A small CTC image transcriber, trained from scratch.
Model: 1.58M parameters, norm layernorm, activation quick_gelu, depths [6, 6], widths [64, 128].
Data: trained on seven-segment displays showing three digits, 195000 training examples.
Rows from block 7 of a small CTC image transcriber, named by matrix and row number. Rows with one number belong to one neuron. Each number is 128 + 32 x the weight over its row's rms, rounded and kept within 0 to 255. All counts start at 0. Numbers have three digits each.
After each neuron's rows are labels from the 100 images, of 14848, where the neuron reaches its highest value: "peak on" is the class under the peak. Only what is clearly more common there than usual is listed. The data: seven-segment displays showing three digits.
# fc1: MLP up (model.blocks.7.mlp.fc1.weight, 768x128), inputs 0-127
# fc2: MLP down (model.blocks.7.mlp.fc2.weight, 128x768, transposed), outputs 0-127

fc1.156:132166079184147120175172214106161105107149141114121091133164155164167162141088110139116089112090143122112134121115168147092073136080149128144117123154110156103080116165070065172061152145079098120144120135171203109115129159156151155113127121134157143100169118145079144143075098106127059117154072160091107164107175133151096150123092107111148179037146110140153123146131142120122099100191
fc2.156:166130103105138081165126125102102071116096177107122142142071155184092092150121147088140072132123111101103100139083145154111161158155113104160109143110136150090133092131114115175131131084126142116106098190192085140097122126081118144171099184119074135113204138113176116071100118107107082132075190098121127097127089200140082167162158071133128201145175123133125149155091117125103072138076
peak on: screen

fc1.638:157124086095120127158112161154109115106138131102121096124087141155087132151154068079210070135088153145173149089156155112132174117157114119119153133175090083120153158187124111158142118187143193158107116151113198136127087129172069132097041136143131101099080083145123133115149117153116142136160163093118121125125154091135138118172132115071138193079109133165132173153085085164135045084137
fc2.638:093077140190085147094064135093114102085189115196107124119127159089160113092146106121096120126081138147142107093122074128111153149094111121152145124183101123155112176083172181072150185134160147117131116084081081101124099176121154114151100185108161093101172141088170099115092143130142162165118120057185200084144091131096168150111131119099141130140152166159124170138160099188138117128139
peak on: surround

fc1.732:167130151118050146183158133159139098177114129120175137095136062082146162134073092156094137111134161117161107098152157158187138134087129114120102165150141045135160116072173080161150099110092155182141115092055221131163128198131136095128115174067133157112111136111132136139121103100112131088110152113151096124135127154140111071141135175082105122083098084129142170149140148186141142111110
fc2.732:091094120076187131131095128140162120162132202095136108111142135108164107111089172153181146106143092122139105168171125164085135174118150130087132112097174120112146116157200155145136158111137117077129090145067142157075152084124142141103119152088129118120080095184157138053117159104082156146113143153145168041162108097165144141098122163094118087136207071139139108140077190164153105141133
peak on: surround

fc1.552:141076128104100078230126107168087149146166148098136080146155113145094119142129117114094102125158103159124091113081134141099091157127093117087060121136115110101148183104123109098098126098152134112069104108116181117117148162131149173128159122143115159100153072138149140129139149048177122119178116169157075135142118148141205153109126072137140204092178105126143187103096154099187129168179
fc2.552:097139191065115104109095114136105131122094116187147106122174177156150144128172136137133094110187097125152167120113126177128177126123114086080101167132180160080165203107165149167112112090095105074090098122124172098116145153102119098121140112098089076061115106088152186145133114161137109138118163191113144122123146086090221149098124152108135116120120103216155153135154176091103134113123
peak on: surround

fc1.112:161183140094110105123098140125132139118104100094161150132120136162187127128110124137144126127193179168128088147140088116173101075099134153059138207083083133150104128104076104163104152097142126160113081139167153106122135140170149159071116105090159124099103172147128114153097128098113152140086152133095069130133157124212115117120209125104063112135107098175152041189119132083159138126173
fc2.112:160115109066164170174166157137140158187174157155121125138131135167104144107148093117137057145153184207175094089179107097138158108137135077123084116113104078139125165171117118126086138137079191075139126146115109150113068161120097125135135149152117176143180113120185157153128171159049181098147116096094154093153100097094148138163115113139097149105162124148157130192135171166169125136098
peak on: surround

fc1.429:148200105123209093057196150109082146142104132146125142139103100107074082165110134149143089111142103164101123121062124104156109143124188127124130120108127116147108138164113133116111085066147134187156103122065184110145132126124121129161195120172154136088086113148074119159129114158081155106119111186127124154144079153153118077120199126177127102133124148133110045118140205119147131143171
fc2.429:062106126116138118143176172136127183112191130136118148177102138179094050112095099098144162118164105119142096108124097109115101073143070091176213156122054100146145188154110133142144152110157132064115102162151115174119141190114136144154164145165129079132129099140132099155128163131119113099105152186100074152111179157121092082144092142095180141138073127165132182111145176123136120090142
peak on: screen

fc1.446:150051092171139125141076124144111092168142135155122139121115156073110115183100088078101105145121165150121111177166142087111122151109123137178081158123129087198180067115097172135159187115163170169174104085170152121086143132110074142112204126127104157123112121060136110135094160116132095105172065105131160113160064129150121145082161122142130167170094111121123177155113125134082134086160
fc2.446:145161031143133176175112131091127155147158106100131148147150118088142136182091133166115225071140112094075093138209130110137104102089056147152094152120067156187119106143137136111137135150113081136084110145162094161196112177113093162126128128156190127136112134108078095178147126134133120097133104154116178157103122114129128133118133108126178136139171130106022123118139092111117118126142
peak on: screen

fc1.422:147170147148100145113100132093127162129130129095099146133127144153108150166206099116131168127095132183074116109151162169100211132147134157132096153050137156172129173157104112157105154075147148156119083082144095196075096175123164100128153150118143097114039115124144119141082078171104097074106161147146141120121152125139132099107041150100083143085150083107126155127103107197100143117149
fc2.422:147099134171110136138136160105151143129142129102176179107099112137183103040159131100127107174151096174118074121140141144105111123166110116141133063061134158155106144109140086137148107095107130166145045126141158095098122176137162164152129096063172111162131082163116136070131115129098184149069180112145145096109162141070075174192097114074146087176102093153168153142118136093117155148152
peak on: surround

fc1.92:141137169177096148091154220114126111174172017048147139104153119101142152099151111168097168090114113135153127161104136093109102133129123166041180107111133139131121174176068174086155093096141140089090145134112127118117107121140154124169141162136090200132138091129113094083170109041166122095169122127137148123143101122117146123136159098123121144138094172121120107140151118077162137105169
fc2.92:153089176120147204080182132082132135126161096163151090164086120161084117092127083129135144117062162153149112158150135124104106151110121193103169143103071153144144077170108117128111097117147142090143153168172186059153127129081114080161169076120111094130187148109130108097165123205143210131177115147137147146154096141139108155103114120115175136120165122145064089147161144173115153131154
peak on: surround

fc1.346:108146149142131146192089069122113161127060186125155095134193110141132119142104064151150093104160156103178138150114178133121135069120088109130161125121152150095205162193170131129088083129173084130090161119112116184121130106124088066113167140134170149103113094091090130180115136190099102138105072162108144184097119107155132120163133067164146099134135104187090080106114158112148146103138
fc2.346:155108147156116153137089138106116087098110113146126096132145128153126107187125120058192170155157123114108151108115166115168190072137095181151138082120157134154091091150141133155084119127155065100175156103120207165134086183161113111184154169124111188123136168138177111176166126151115158073151122115140160138140157150137091161120167101121116158118069118187073133063108159108145064172133
peak on: screen

fc1.5:146122143086102069166138121155090125121098110139133126146106161139096147052184116134032120118155156125158100182136179113193131154140134136089138146096083188155215158148112091144142113061172144164093163129145103086122110155092132202074132085194113109128118096172104132134133149104172093081118128143159181114125130110119144121151169116080148122095101101130082159141085129083105097127152
fc2.5:086167100119139156091093077075141143076117134177165129135207155106169132110139106098072201129179101187137180101130112144136140135126101131143180126113132081117114154162090086147124103178088145161122115115144169076173143189103119080141095145101088099152136101130156124145131132178184093173129193121133194113102170146096153203170110140144135106080117119082148152115160105125165159106142
peak on: surround

fc1.424:108104132197141152090128133122082143073127140049096121144126127094125147190127117123132205134161162117097043100126145096115131094055120119076159150144162140111165131127162153135089114130163124128112131219160143121139123060092120149158114154108177126140048089132134136089154115115133121093159185111181184111151153162125169087114049109140125095165095113089146140151126100146153165163124
fc2.424:143159156061101156091091150104163080125148106107135135123134070157154140066101082143145115123084087117135095076166083106173116068115119153166122091066145138183110075124107153121115101123132171129113199088185109096105148061140126129144108120137135147139113188103125169086116122147107120090095139120084123184144099125109032153186116106080129106137151157094116117180146172172137108125186
peak on: surround

fc1.26:169093120101134118142169102089123079167169176136034140111161158109131113094119083174072161159120189111066105104121112156133087135110137136101082121155152146122139161111120131099054128137086091129160128121158169115085139188156171185126115135120105127130134113098094089097099093137096118072191100143158145121062148143094123099143197088147163135179103138123129125140119154221154148162157
fc2.26:139152078146113051058125123112091130086199141126164135134108153195128157067119158101178095168104194082080069108098082166117113083082126146123177159120047131110150141127132086116109106135151120160140107109134169049132143068142148122121133151117068097089158099100115102121134170124160172138109137137162080142179096124136152095127134079154114158151103122151109127165134162141145086111086
peak on: surround

fc1.155:054118184175104099122167130090088118142122103133133101145198183134069175150134112194164102168106134114180110085161162158135102095143162159146131109156150173100109113110102139098152131052136093146118188104118146191127127169119170144097193104145143098094160088135099135128102142102157118099114118146099130126072120168146159114141031187098110127118100122078092141173103090123144173150112
fc2.155:115146101108111079146167098129072139128140103103132154102180068135163045110137181129217112099151102150121084084119137107157116136120139089126085157135125146122178080132078123176129159112174127149135114142167095099085188096068100153089131134094164177148105132120115116092134158147164132130114106149113124106142073131110170123144185045157201158165131101117156142094084147156152069082148
peak on: surround

fc1.528:124123071141133097142141166120079164162174209101154110180148094121125126120110096115103118044171199115146122176126133115117136126118125119107105146130137140160115176159104148151060141177132120104095071131140148170047085123111107188100148159176147080104138112128156184137115153052106119158088214173120063138157183078099114124134156127156087108104122147099137125163140129127148119116112
fc2.528:100094140149217176176116094149105133129093152096122184141113139149161118129098107131149139132162155101163125114074123153140163149204120126168088189170115139164146200123148123095157092151157111086137109104100156154146148117172087126152138119146178119140069135050086092139159143173111110144167149111123107083161049096152170130102149167155083158165147144160089115120218116171116135107131
peak on: surround

fc1.143:125120133085186099086116156144175110129123098099108161130120033141132091140093103123117071135116139176122124160080143100094141135129106104186102105121077142125156147170135200152125111139140133131101181103103131134166095085136089165142136150162111100160085072173122135129078151170104111150107083171111166140145140081122157181148189157205137189126155086075056088143106173146157149131098
fc2.143:122151097110093093120162149115103118136113136101172155098133116138119153115140141066113171185139111098116188121071113100113123117116170128108162098112129078076114114090085139154134107147132127113162221123147117211115103050091083077102156125157158115086101183142130163153128129055187085117178170176060133161133126075118106136122107157112105147138144093160131175154139165179103113135071
peak on: surround

fc1.519:129147122150117134113081112158112065038124132180157142096157169091149115080143126122129118148138089138082114084055136147103151132146127079129123158131118099153175159134155141155148181107144176153128189103189144147100117133132096183145144065136103087148127156135130100096035191102108128141154121133118160116148076094089188134151114174141139196152104164097149094138130146059105170081150
fc2.519:068182065113154101166102082126132126110112153096143142151099126130156154134117128108106122116147076128101150146211186129091083103115089157110115147121152209111128082148099189154143150131155132121174156073156158119132167098094152119145156135086190067097089142107177143128149087140123177162139090145141153071122136084060185170105151102106151114128209096122112144109132135056144112120107
peak on: screen

fc1.149:130074116128055152146118136151069133128144151136207106091170122077129162085113156130117111109125120124111179170135066117159130102094151125140144204118118060090182130176122121160107074134160153121177173144204165141098117107089142090119103123103147124095115125076083137075162087159131129114053080107113138103107170155149133090110162100090173128189146138155095152112159157098174156125133
fc2.149:152156093127090140163145164145045126091095126094152096104091113136181150126123143122180150119136143147124125171173135128118140119131063124144126160103125166111199174118115150112163131045138102126096108184170182151104110113154154106113059146183090087083136155135161164124079079122175092160114163087117208072143088075130112109126136072144111152089118076128125085081120175112132123152115
peak on: screen

fc1.83:178138126179130151126175142119082151095118099094102198120135082043158184136103141222115181103146111154130074106077090160178145056106159135085133126158072123118133149119143108141165130134080123114130189144101127186112162134094130119135132117138091120137128095062134155164125134207138132150179111104116195141136142096175124102076136100101117120157115101129096149126165141086084104096126
fc2.83:125124083108102110152159160145165124148169119116094059119079089114166099188134044122113159111121188149174161144158159121125094141156130099144141121183099122169108103082126107105082144084107117124132122064139154123163141084112103136129102121149117115120230127097094068099184119093130151098096118070094118129093117093072116146179094103177192132125152140173091185150127151132173167103131
peak on: screen

fc1.583:107056123159187220094124117085088077121125150106142120188167085125168129142147102115112163116154130135102111075115151130071161139134096129137150127115138112157123109167191112201080137083138113099145146102139141109093142091100129148131195125131212150120088129146117101128176151120173152101195111167177162099087050068109133125113117160175137107128094098144154167114102097116114152089123
fc2.583:226095120113086103121113157127177150164173192119106129158138130097162137079152093170101154115149088068115123094168114146146161070120109188080157112118132096168087126164176155097149083122120141157135164133138156098142183122119152130118137108144141163150164160110094103124175053075107095066131063150164162132162147081137131118121157132155126137117163148106132195177171136128177138153183
peak on: surround

fc1.490:140161160172129198130169142058142140128115114112091101157107118149170168137135120117172140157117173069121112089156098113130181189171114139125136081110126123066107121115133088192141116119178153106114141083119139119133067168131075135115140178123090097184196175110146138092148139137099124096059152130101121134149122209082156161128070064167150139149067149095114076167148121134124125102119
fc2.490:177161145085151116101072106168112119095106107111123125160109107096132093133175106166136107140107100132166092124156134005164177172142133104130164106136093176142122128086087130147168125088105101184152117116103119138141105120137137200095160077199156184168089141167119158124096171131122083149142070108120134099115115125129211167127169160090166111080129118114132155084095129169134131092180
peak on: surround

fc1.436:107172094118073113101152157121097126114123096128083129144089103127125095127154152127114150120162125115115183141106132097161101154102100119126077189091177176137097132161124067162138186078077060135108118065175130139132228110121141146103072132100125117117155151090118074134170144137150112180166129155148099130122094130144116206045159164135087161129116139096078122156109132158111204121152
fc2.436:109071142132159150108099120171163122182099138126108115109107180061103132135162140107084063164123125124131058122171155182142107136204080187063113142168085143083190141119099121165111119133170098141097171170132139094104113111146090132113094125141142121214138145134153160225187104152118134092085115134095138125089145155114094163155124120127117095128122084134115109122117090101155140195137
peak on: surround

fc1.328:151159094103129106178060073128125142091133124109143104100102112108125070163135085118114132145095117175123118112103078178191106121155161093133109194138091091117137163116141115121128138117054112125131116087184167129135171223157147138154122177209166141140137105073177104126151131102132156189161090125194086112103065144076148105125124128153135188161092143162094138117097156148095116138140
fc2.328:112086085137121083079102064071158124135093143138146099216171124124102106152116147129172123099160086091159180112147185087122147150116125150055145166123160135066137134144113153167106157085089082128085096167124110114169072135121095135135124100121161078127122124118118156135112112156166199116142103098101171142014136111119100153084198131156145131141165182122143121123109129100140110149090
peak on: surround

fc1.32:102111115072119079141130155132121162142105099161165133162119031077161141081134083127094109126154139153106098076112133153069097092184065114149145095114140158185159134099145088094118082162151131150141191134108149148079103191122147103089196125160121098091108078131152141134144140149166142140110149170165216162147106128120132123156152149166164095188101193122108117098107080101129129156117
fc2.32:133131086124209139085123116139125181146141186102193102103177120111157194090167113156133115115152101108100166117084082106164122117151097109150119113111130179138149130123154090139129153133123065077102169035123105061140132189135147146071124122139096189104111115112098116122201116115125141127133119148097145107095131158133145073106170076091145089085119114106136116150161220154083154151127
peak on: screen

fc1.214:105111113050107103109118106134129168138186139110112127095137099101172115108134137140112120142123155106112164131152113145152104145149101178166096107172099136119183151160104120154103081136179142092073089135102085170122174122188140197084119120127192116056121148139117077126144151077230061150134109119199099095147126112082148115151145155113136119127075124162116101157162209090107121120163
fc2.214:128180136133109130137118120162176131158151165124181144154151146117147125172156158135094136092184162143092139124114146134149140164097064093136092086182144107119090142147115113111202110208111090126133096202093128191111135108159176158139113075096109086091119087180107109159129115095117130122112115155082141140117138092021174103104115218174112121115140134094144147169155175092103119114150
peak on: surround

fc1.731:191073119089124096090142145072098101098207104124136111076111198132124115074103166155235185112120144151146176185169165139076135137107140122134072124192152097122132136057114109088115139107128106148133124123138086126149099106145117127153103089113064094083184151159154156134103128172146110103126121135094160134099153113145177118159120108109169089143087141163162129131107139085168161150151
fc2.731:099130159137140096116142093170150120103147133104113165130124143171203132165138186154096133151145133104142144099168134127116129065070168080077115124163170118097144092099071150139117134080126146112094104109142106083085090167132140175189160141161134137074095120146117135012132077143103077139109125134151164053124173078119153089143141154078121166118109074116087177133160119105106124123073
peak on: surround

fc1.567:173138108166123087127181153138084103122117144122103165131181133140130069089156185174102088140062153043118157205117108140103194090121098151117117113108143109115147118166173091107113155169127139122149165113125115146120148084110134152159080133103118129120149168161113187156080105168157122074087076133100181166108119058159089126148184170113077106132101120142068133173122129120155091084133
fc2.567:154080107126099125145195109189156171076125177125128142112176110099115114158146123140151185144066140118145170178164167059118152126138122058136151117120127169099165083134134095137112160110149136061114116054125127100129132109144114140178158129133056151155194115122161097117127095101130159106110128125120195128132131173105115158121147085088122083085198123194153132158156165152083146120062
peak on: screen

fc1.153:117089120131180083129123127185124179154169101080086126146187093126147095148074180172160113137145111204124113102075166145074092105199119175135165193121169112115166116136180172137095137067098126068071153124114099145102111134106094091093081098126138117143137145086120161122166135128099105147094173165130122172108129121131124092145055137165165125116109163154099119149143153098120174167083
fc2.153:123167188104124127151147129099212192093153168082123178117137152127078152197085161098185117180189128163138180155067146107115117159118087140177133113090136157148145105179198125108150119153140148113133136175139119104139120137165144169107133093072144161098090189138075115091156121123097111199132032108130128125140133124071086120102142140132093157113118146120114103146123124147123139090167
peak on: surround

fc1.358:143114104039132135079117145158138077108095143101130126089176109164097154121114154094113122121203144167124186133121096129063050150131186095097138131131118169151102131128157120139128137141157167116144118079175205078059144125110147127126160106125124152116136105108111066131138167115118195160100112117106135122119137130097150072134138083164147181211084189115180124159087100112129132178123
fc2.358:113119106179113168127136151100123115152095165169113118116158116090173106144153036088111076110120121107106106200170156052134189147099153093120121133122114057142109113095172150171151082166114109138140132065156057116152175131119193094150132139177086061101085134150132151143100127144150152179152103103151120120102112154134162156139133147111155168153162120125141132117175181142120043092127
peak on: surround

fc1.201:101179037148147148126120139105140134127115157106163135088119152103141184149128105158062115146142167090124155168134086141124123100148174161119092109092184115061192122083129089120144188135082110170098157101157114100121109141151125099205125129078099108191176194130132141194129177099151131086112103078092143137098160116163116170070098105129139121117067121127107095162142137134139158074147
fc2.201:103110168088107084080083108111103141123148132104135209112093073090145140117094050090183137163132140059110115136148121045138102116137185147132094138117136108167158129104108079093130126127148181072081096117145102115187173162129135209099089112127126118118109198158125116093119122143132092114117117121152177126117199138139133093141154125071122183089175145162132157143133172138107119179106
peak on: screen

fc1.348:154089182094078129105144157137112099122126155144111129155111134150156081077171136109170173058152063142155182147108157188119089137105096102129138124209094146107139148091112091101148097084180092132063092133143151140142139127165163104187155087181110135027103175088138119148087122130147130112092107158108177103093130202093156104144122124159078139140101155172134133130103123121170134139132
fc2.348:116172185110097145148147186143105146151174079097136137151110108149131083123096103135067117112159113107161081135141134134094147130111158123108158094127147086103203103185137130162099071153112080134118139126159127162150117150138106097080103115187206118105133148157150169136112108091063083208146072088169088125177209062115156150136095129089106093126109126109107162136165087122147124081128
peak on: surround

fc1.225:145158132104092138087090096156110154196111070104149150099124099112133087122134110131067138152115192115131151176134112126154136140052099172185151148128090103106112102132166127153106159067137123084131136143138137120104077112062160134116177144076035127124178163137107152157075134144141136185131095109072150153160184120160075187137140144116172145118097084154165088106125142076165125120178
fc2.225:172111113130121127172132141100156131091118043128104127099192108129056099127150118128087155126085119067175183111095118102132112141160141145201138100104120137211141142157138087140116079118171093060101130126162196108147115210120149173142146119103143128134135161095111145067160098171095099118167143070128140082151102117121083107090125133114122101124106150113183112114102133189175168126082
peak on: surround

fc1.475:156077129139089096189104095130106171109143180129110153101112144114118099140125072138106179130081148169144117110077136138111109164109158118171136152115127112114131157118086109126098096096125086061123154164117084133151138192166111161131114136079107155148162142171135128065103081099165119149188150102189100148131148098099095111152081106113140151134146223153074136208201090198100121113135
fc2.475:109076135148098194102176096106177148134115095080130124209172135104118115124123174105212104133178159144151104147143148146148223096119135137135190142113126084052173131122130108181166144119047142136132087122115111098176166133114106112100110133148093143122135106092101178092107113159157167134127134160170123134068177165161129108163098086154126133142153105070136155130125149132125093190118
peak on: surround

fc1.118:133113165117166136048149135110096096156136173130161118109138147099192160124146123107153105118140118175125073155111178101133118143126118105157192100119100139141115166126069107112219128157118124107111076118117108136051136084115089106167111136131192131105085067082125122109134075155154175115121155076053124129095149169131217094139122102107159163147136190173192109127143141132123143094111
fc2.118:183116068097079155108156187150113182124178146168100112112083182105092107171165172133083163108121084175154151149124121163148142154092158139072143167088096144084090118135097122130153169135111143122059087145132165115139103222104137146180115169157142099146166193102139144174117134144108198117145137100100122141111128144067142163124177155113083152139152106120124132138105132179086103168169
peak on: screen

fc1.215:118119109110172113086136162066139119119105103118044146139122106124083103119201063171164133157115159116152139232161090108106101138176132120116109132123134126086120147112136195162128147111148159106196126172124126137143105109110103137134200099127126143153180193083101121120084132102116139112159140124139154129141129169081112118136074148159080115199123077126060116167190092120107162083145
fc2.215:116151160169171135084199122157140042142134143214114126099132111137147122111180094101085144122124117072102092152176170069127128114147145064115134145103158200154116138170109057173120118110112125109174138122172122139150135145159145118152176146118076175091156098094134097135116112093065166102076140122101191120105114125121077151137115096134128109039124093134110149172126187125114106139124
peak on: screen

fc1.327:117130138138121120122189140131151178152121106129126155114092049099132181165120158127138147130108181159128122101164090205193111104137186088093142114162073112115124173064124092129113116055130133102132126130119127150133107180114118105139133190115085117103142107046132167121173133121104101099166129063119108149070144150140127173077157184127091181153142137213103123160124128095122117159068
fc2.327:139045132136118102081088098138157113100129111134128157085152187158125078121110183086108096118153044091145167096105152153103075139105128090139113139074190178125133098086116101093128141084086141131160058096152133151095103086140162105119139139116145084103126126174116108112168130094104108117114088083142159084200101073117166166141122125126138182103076144143183138111183074093147114108153
peak on: screen

fc1.512:106104086114138134082073164133075154144124052132146104132130098099086094135112101134098087161142173131160126138168122131091147141138145053107097119140090156043118138117119115125145150094157149185141146161172176127111199138155194170150142173109078042147124102162092131179121123137177131122167118160165112157095157081149047104080153133109146162182118142172159149150158121101133123117137
fc2.512:133171175150084145118059153127102160134121114147095152152190079082097087068153149070110182140176092141123088180121097147145098129146145078150113177135067120138118143169098117127119112133124149095122120140148083129095078119164173132125096129119147121120145118175124116118131118088146117110142117052136154123082117210034086147141133099111126119073097118106107130027141132165104111072105
peak on: screen

fc1.367:139119143033130106116099101095104064102137091192102161163123164116103131152117142110150145154140107166100096143121131148179067136162131141133108174159137152109158155123106122106140135141149131152100133152122112169116184112144129109200116127070134078125129094106145065111102164085069111098133117129110177179134181154130122154137125113165126169045156169148123084097122120162188176055212
fc2.367:126152126089134133081117160189094108208144144140106144159170190075139161151150126082176135105121082174105101143103125128161096131152070162117170133143103124056126144123145153101143069147119101120148151151110153102122208105200104119092092152148110119135089103110147125126103063082086133124108130064098162156131193120099128178158096167112130118096081093094115105160060156180129141125093
peak on: screen

fc1.506:086101129128168125170128107149138141146226103125150104109096079143156143120118134108105131179128093161160119132162118077087100093142139138134162179092149137176088175164138156162099094095146087102164134035145153171099085137117108037115062151115105140101126091128183111120204106087122086139114128154147153159142129148103150116147118117202168124122135174169090129153105114146103088132060
fc2.506:200132055167071116150142059125175115156163138096088123145167137119129152104119111131112143105102120135134124095092106107110123111109130162142155076107120198140159174092171060091101132182101109086110141115121109082137114128111137102094121123110133110094072088122152092084175116178185132112154161143095178126112186144129049097104187112133109180164088089179072128129138109166122121147183
peak on: surround

fc1.27:122093120143156131137120126122147180164124198163241159118128087100163133101149077096168108101130150155114103175081143125105091159132085128089080149172103155082109138111122171134130139122166143146151159089132130086164149165105180081167150070131149089156113155091164137145084132122087126116124122178129128114129038172140105086124154048141154164142124146125057131136087128078161099091129
fc2.27:133184135134124117103108110124138099163102180110186118064167130136132172154095138147143133125069174108100099101144148142117136087152135138123081102111173162167141120127180063137152124069166088116116113206135163151040099123112166154126145127125142070129085107099104107109157084162151108138146131161151077125157134094223180068112125105163079121160130165132103083145122084152146056114128
peak on: screen

fc1.334:152122125113148112131141107124090138159137121137100121169095152112181134122161101129111131122101169111088064173098151135171114169107106188122202110124143107191111145101076112132144128119107150140156060120103095123059084118164093098122118093151091118131122145095069173134121133130180185056103091100124081112089141116105150122128122060127103136147103237184189117157179119183120159147130
fc2.334:123156106146099102110127113148139214110169114117141089137080114101094128183145162114161106171150137118142139163167084184102141106132131182143145122125151094149100214119118102157111125129150127130171088159162192117148083144091099150088147100107074113157118152118168157171150135112132108173092127037106126098110154138092120128161104185156155114121068168114051168196132183157090085161128
peak on: screen

fc1.199:075085096157108132089143131169130156139106070149133147121092160144110160146145142184072084151100123138167089117155076170128070135106140127138133195139052074076143174176167075195168164140140126154141126172073152121104157123130140122113157152135125146067122155098094189079102129097118130095139114113072127171132175081130159183165169125103120121133129067148109091121105169138139161156083
fc2.199:106105109191120096129112157134130111080096127169150130137137128118139160058113151081171170132131100135182132111140134121197087153151129123095092093137113131071099162158159140097120134101107106092123090158062157144163094155114086096085106122154088170119071156151164124136155094148045105183108139061117124092130199150181105191085109124132127121136138105162186072111147093128125140107050
peak on: screen

fc1.755:098089064106100150189100102065084070158120098129163146118122059148121144109158147190107089090168102165138132145109102225120097102131094087161148156109154131131218138135154118165154142100142065096132163075159116126141136120128146089138158127115174129132117177106154164193119123188126172117117142087141148141131120106144075130115174109150135110145140164152055077119096132072126103138152
fc2.755:160159204127119103131078108153105103160187149105185135162170109156143151055127125111161130125134116131135104166144112096099106092148103128134111128145127111096130165158185122113150076137115163154142200130111159092137080153092104155086172114155016132086132090143188096140101120088124067130149122085124100108043094084140111112097136134177118120134145132113120053150083112148078103160109
peak on: screen

fc1.266:101102116135139122091181138065128138093094150133151171098130088141078096178104090034139169086156102144145127165135172203196163168134121120101167089103097127122103129111082145142183076132092170150092144066121134046133159121172132136111146158077151124113148157115143074123168108160111120119114143155148095126125158113155149166187114144142166118168088131062109144128077137163174151139154
fc2.266:078174097152138172146135168152199170159118142137102147103103144135116113141151117106159067160119132107057110129116108129144203196112119154109073152134131222130074158141128108110101101178227153091111162132117134180123100103186140128153149177114121110118137149098094160092132081087151193109086162146098158131101130140163150085111141105112124142115135185089095125124166090119085157100133
peak on: screen

fc1.562:092156144194081102092120138121139134151193092105128123143118125127122179093144205181088081127152166131128152147095149123134125066137150164123095132151123112134153110122100151124178189071136191150113092109149102058134126224126135106145104147118161094156133144125031131167147142139114096111124114092094128166135180080149099165080075137105073099098090139134171143133175116155095107109166
fc2.562:132090175112153103111124159135136092118055117143125096124144122099113191150113114061094207147120072164120135142144130138142148128112084137144090065099206067135121103168130092153106093121116163145127139139156133164129140152098108101088102064070083149115150076109118168102068127140075128153165132132104132144112136204139136152132077111149134107137209127198153146134147154115049114148173
peak on: surround

fc1.613:126142110125114148073187161169103109047116173078125127150113153148169153123187160195117137141108097113143134163107152134141114078155089155141105139098141165076157148150125123133099164050116167156218191154145116161140082099116144148149099135077127119119173131109093132187077108184105125158117086107067137099143145148124098138108154149155135115134094119168059060134149121126136081071127
fc2.613:109112157053115139149075111097141123147128173061142120154085091113154162174154033158159157124132096116143149110183157067112168087119163105101093052145159147162149092081100090118160134085154092120105141128129127135161128106130142116134119143102086121178198125076106113141089106145133112145151089084114128121128100152126084121107136169140086111084161127161120078182077085107076148096058
peak on: screen